A small image colorization model, trained from scratch.
Training: muon at rate 0.025, batches of 128.
Rows from block 9 of a small image colorization model, named by matrix and row number. Rows with one number belong to one channel. Each number is 128 + 32 x the weight over its row's rms, rounded and kept within 0 to 255. All counts start at 0.
After each channel's rows are labels from the 100 images, of 14976, where the channel reaches its highest value: "lies over" is the class under the peak. Only what is clearly more common there than usual is listed. The data: pictures of board games with random positions, seen at a slant.
# convs0: first 3x3 conv (model.blocks.9.convs.0.weight, 96x96x3x3, each kernel summed), inputs 0-95
# convs1: second 3x3 conv (model.blocks.9.convs.1.weight, 96x96x3x3, transposed, each kernel summed), outputs 0-95

convs0.3 [162 109 134 139 125  38 123 113  52 146 152 162 127  46  50 196 154 142  55 162 140 191 128 129 125  96 118 158 165  94 106 180 127  89 109 103 113 129 146 128 136 155 181 150 111 128  94  72 100 101 126  99 156 126 128 115 125 115 157 114  95 187 151 134 113 137  78 122 161  95 157 118 153 132 187 126 139 172  80 122 133 113 149 181 153 147 126 113 138 153 120 118 149 157 132 162]
convs1.3 [112 117 111 148 126  40 137 120  80 133 121 134 124  26   0 112 125 147 126 141 115 124  95 138 168 162  79 115  87 116 130 100 147 110 116 103 119  97 144 130 128 109  68 123 115 118 107  70 162 105 121 110 107 141 161 106 121 103  78 104 140 140 127 103 112 118  67 140 107 111  78 129 105 114 103  85 125 114  81 103 175 109  82 119 108 107 103 129 161 105 128 141  98 117 165  78]
lies over: piece of the first side

convs0.12 [127 147 155  61 100 121 115  79 142 150 114 179  69 130 102 112 116 121 104  73 167 112 143 183 155 151 106 107 105 182 103 184 153 128 172 153  90 179  83 107 118 141  69 136 124 125 118  93  47  93 100 183 160 113 164  88  78 122 123  78 147 140 124 150 162 188 137 183 109  91 156 120 181 134 136 133 107 146 112 126 117 117 163 173  92 113 106 154 128  67 146  98 102 137 113 122]
convs1.12 [163  96 149 155 163 214 118 157 104 123 121 138 145  95  75 162 137 135 106 137 141 149 144 124 146 112 113  97 138  81 151 112 105 141 170 115 106 165 123 139  86 142 137 124 128  91 121 104 127 143 154 106 161 136 123 119 114 119 110 131 170 193 178 140  85 158  77 103 172 163 172 120 168  92 151  82 121 103 133 160 130 101 206  55 150 150  87 173 236 106 109 116 175 121 101 163]
lies over: piece of the first side

convs0.55 [117 159 133 100 113 107 121 193 130 128 130 167 108 175 104 106 129 110 113 141 156  89 226 112 152 133 101 102 157  99 181 116 143 147 143 122  50 114 119 169 159 125 111  91 184 101 141 138 127 146 113 111 122  86 123  85  73 115  62 118 168 141 133  66  77 181 133 159 133 138 203 140 119 132 102 108 137 163 119 145 177 120 138 148 166 120  93 100  88 112 183 100 172  86 125  79]
convs1.55 [136 117 162 133 114 102 111 152  45 174  86 125 160 159 145  64 116 105  71  74 141 146 140 109 116 101  94  78 131 138 131 133 166  72  44 165  80 143 141 112  82 108 128 116 195 117 144 175  89 105 107 102 151 108  72 169 157 144 150  85 133 169  67  83 150 142 111  97 154 140 154 133 113 165 105 127 116  94 125 162 167 156 130  87  63 117 116 106 100 136 134 111 110 145 130 163]
lies over: piece of the second side

convs0.81 [115 138 115 131 131 129  99  66 140 134 138 170 164 119 160 108 131 153 175  67  79 125 169 178  93 148 104  93 118 110 138 156 102 152 112 123 122 136 183 102 130 114 145 132 155 149 183  52  95 133 147 165 201 144 104 128 112  98 126 146 108 107  80 120 115 130 124  75 131  87  88 118  69  90  97 140 170 130 139 116 164 150 114 134 107 165 116  71  90 144 186 203  75 197 144 160]
convs1.81 [183 127 119  72 131 184 138 128 109 118 184 116 103 127  57  93 172  78 141 139 136  71 121 101 177 116 140  99 163 119 152 118 108  90  83 154  91 160 128 140  87 115  98 157 133  71 132 136 140 196 142  90  81  99 137  94 105 113 177  94 117 102 151  98  62 149  71 114 157 126 155 123 152 114 155 121 107 152 103  96  78 151 137 183 131 106  97 156 158 163 115 104 144 108 203  93]
lies over: piece of the first side

convs0.88 [114 120  97 146 133  77 135 107 122  97 106 129 182  68 156  92 103  52 128 131  84 131 125 102 138 135 118 138 147 205  95 104 210 146 137 155  72 152  87 171 122 155 132 134 112 160 121 130 138 162 148 117 143 146 152 115 197 140 101 154  71 119 126  84 106 171 126  76 141  92  70 153 175 157 117 105 115  83 186 111 152 157 114 107 120  71 164 145  97 120 116  63  92 138 147 144]
convs1.88 [100 126  65 108 123 107 130 114 127 169 158 197 113 159  88 141 114 155 149 117  89 102  90 149 201 131 133 177 149  98 113 108 119  94 129  85 143 176 188 141 157 135 139 155 154 122 133 134  85 126 115 148 132  75 142 120  90 119  81 154 129 169  80  81  99 125 134 145 158 173 160 122 128 114 106 181  92 173 142 188 153 131 145  75 141 157 128 141 115  31 192 101 153 147  95  88]
lies over: piece of the second side

convs0.14 [118 108 148 146  97 157 120 119 217  85  88 127 138 157 158 103  77  67 158 121  80  72 127 124  98 153 203 149 108 105 145  83 151 116  76 179 136  85 148 133  95 112 109 143 163 138 128 160  66 116 116 193 122 126 172  73  95  98 117 160 129  83 137 100 115 146 115 123 130 130 115 164 117 106 109 145 101  88 172 113 106  81 167  78 112 128 119 177 123 178 102 146 125  84 122 182]
convs1.14 [117 123 117  88  60  72 124 122  87 120 144 107 142 117  87 116 158 150  78 107 144 170  82 101 151  59  82 127 167 115 129 135 154 134 127  87 112 139  90 104 152 151  85 133 125 110 137  81 172  88  82  94 159 138 105 175 150 160  85  73 116  70 119 131 123 122  87  99 118  93 105 135  75 136 148 122 109  49  78 114 112 175  64 148  73 164 135 126 160 112 124 147  98 150 141  72]
lies over: piece of the second side

convs0.31 [147 123 146 157  40  60 159 132 103 171 153 129 149 116 142 112  95  59  82 159  91 172 145 124 105 147 105  79 127 123 170 151 148 122 179 130 150 115 105 100 142 177 155 130 140 127 139  93 135 155 125 108 169  83 107 109 190 135 159 158  90 157  84 146 155 107 125 127 144  62 104 124 140 177 114 127 129 173  59 116 148 136 104 186 138 111 149 191  72  79 120  88 163 158 124 138]
convs1.31 [167 132 157 113 121  90 145 112 141  86 144 136  96 114 140 122  91 118 105  62 113 144 107 148 159 137 122 128 113 117 141  42  91 154 114 108  77  58 100 125 104 105 119  93 109 113 117  97 176 172  81 108 129 157 111 124 100 112 102  76 123  98 169 106 177 128  98 167 142 110  79 130 157 130 104 103  93 122 157  80 156  59  64  71 114 107 115 135  37 101 164 160 166  98  93 119]
lies over: piece of the second side

convs0.85 [163 130 179 210 124  88 117 144 103 101 121 156 148 101 156 103 103  72 108 136 150 125 120 170 140 113 131  89 104 167 132 121  84 131 109 117 154 102 113 104 111  91 168 168  46 108 117 113  90  96  83 149 124 194 110  87 131 192 209 135 125 126 131 189 122  68 123  51 169 134  92 137 149 142 100 107 153 116 109 128 142 127 112 155 108 108 152  97  96  69 131 140 138 129 177  88]
convs1.85 [179 126 105   0 101  75 121 134 108 146 132 153 137 128 154 132 141 157 163 105 121 117 175 136  77 153  76 158  85 126 121 169 123 130 108 159 127 176 146  65  86 116 119 115  99 154 130  97 137 124 160  80 112 131 128 222 118 106 119 123  96 189  94 119 130 121  42 118 145 133 106 151 149 153  93  92 136 145 133 134 118 127 102 137 129 133 159 179 160 129 154 123  87 133 119 143]
lies over: piece of the first side

convs0.29 [224 146 156  92  94  91 146 143 104  92  86 127 155 100  83 127 143  48 129 109 128 183 148 204 110  91 121  95 169 132 113 115 126 124  59 153 123 123 149  99 182 130 162 154 122 139  67 143 125 127 133 163 207 101 120  95  76 136 111 158 155  95  86 128 118 124 127 191 125 101 176 122 125 126 141 139 179 163 106 146 135 118 174 115 126  85 144 158 134 184 140 109 161 115 133 147]
convs1.29 [121 117 112  67 119 156 165 141 146 158 129  99 129 140  84 148  86 139 151  95  70 122 135 161  72  74 135 177 115 105  49 136 163  41 142 156 140 173 159 106 126 145 149 107 158 160  76 139  64 121 148 123 136 129  97 111 149 116 134  86 119 138 113 162 181 166 103 166 102 154 132 173 134  96 135 135 137 142  94 107  53 103 122 152  97 125 123  93 146  76 160 135 143 132 109 219]
lies over: piece of the second side

convs0.64 [212  89 108 143 122  71 114  72 106  73 122  46  96 120 130 126 102 155  79 119 164 190  96 147 193  90 100  76  84 147 124 118 150 145 153 115 126 150 107 106 113  80 117 170  89 130 130 176  95 104 134 134 167 102 145  44 100 131 153 137 153 115 149 102 111 153 148 183 130 113 135 183 114 125 155 114 102 118 157 116 172 126 106 137 137 128 116  67 144 111 145  90 188 141 117 141]
convs1.64 [170  88  81 179 166 106 182 213 134 153 190 128  93 138  71 129 155 113  81  84 155 123 171 180 117 109 155 162 121 166 141 118 118 123  87 186 124 163 154 130 139 148 129  82 160  98 116 141 193 143 121 114 154 135  72 130 159 144  99 126 104 139 178 177 217 101  93 133 145 113 110 137 160 133 141 167 190 111 133 159 150 118 129 111 102 138 125 131 115 172 132 133 161 158 118  92]
lies over: piece of the second side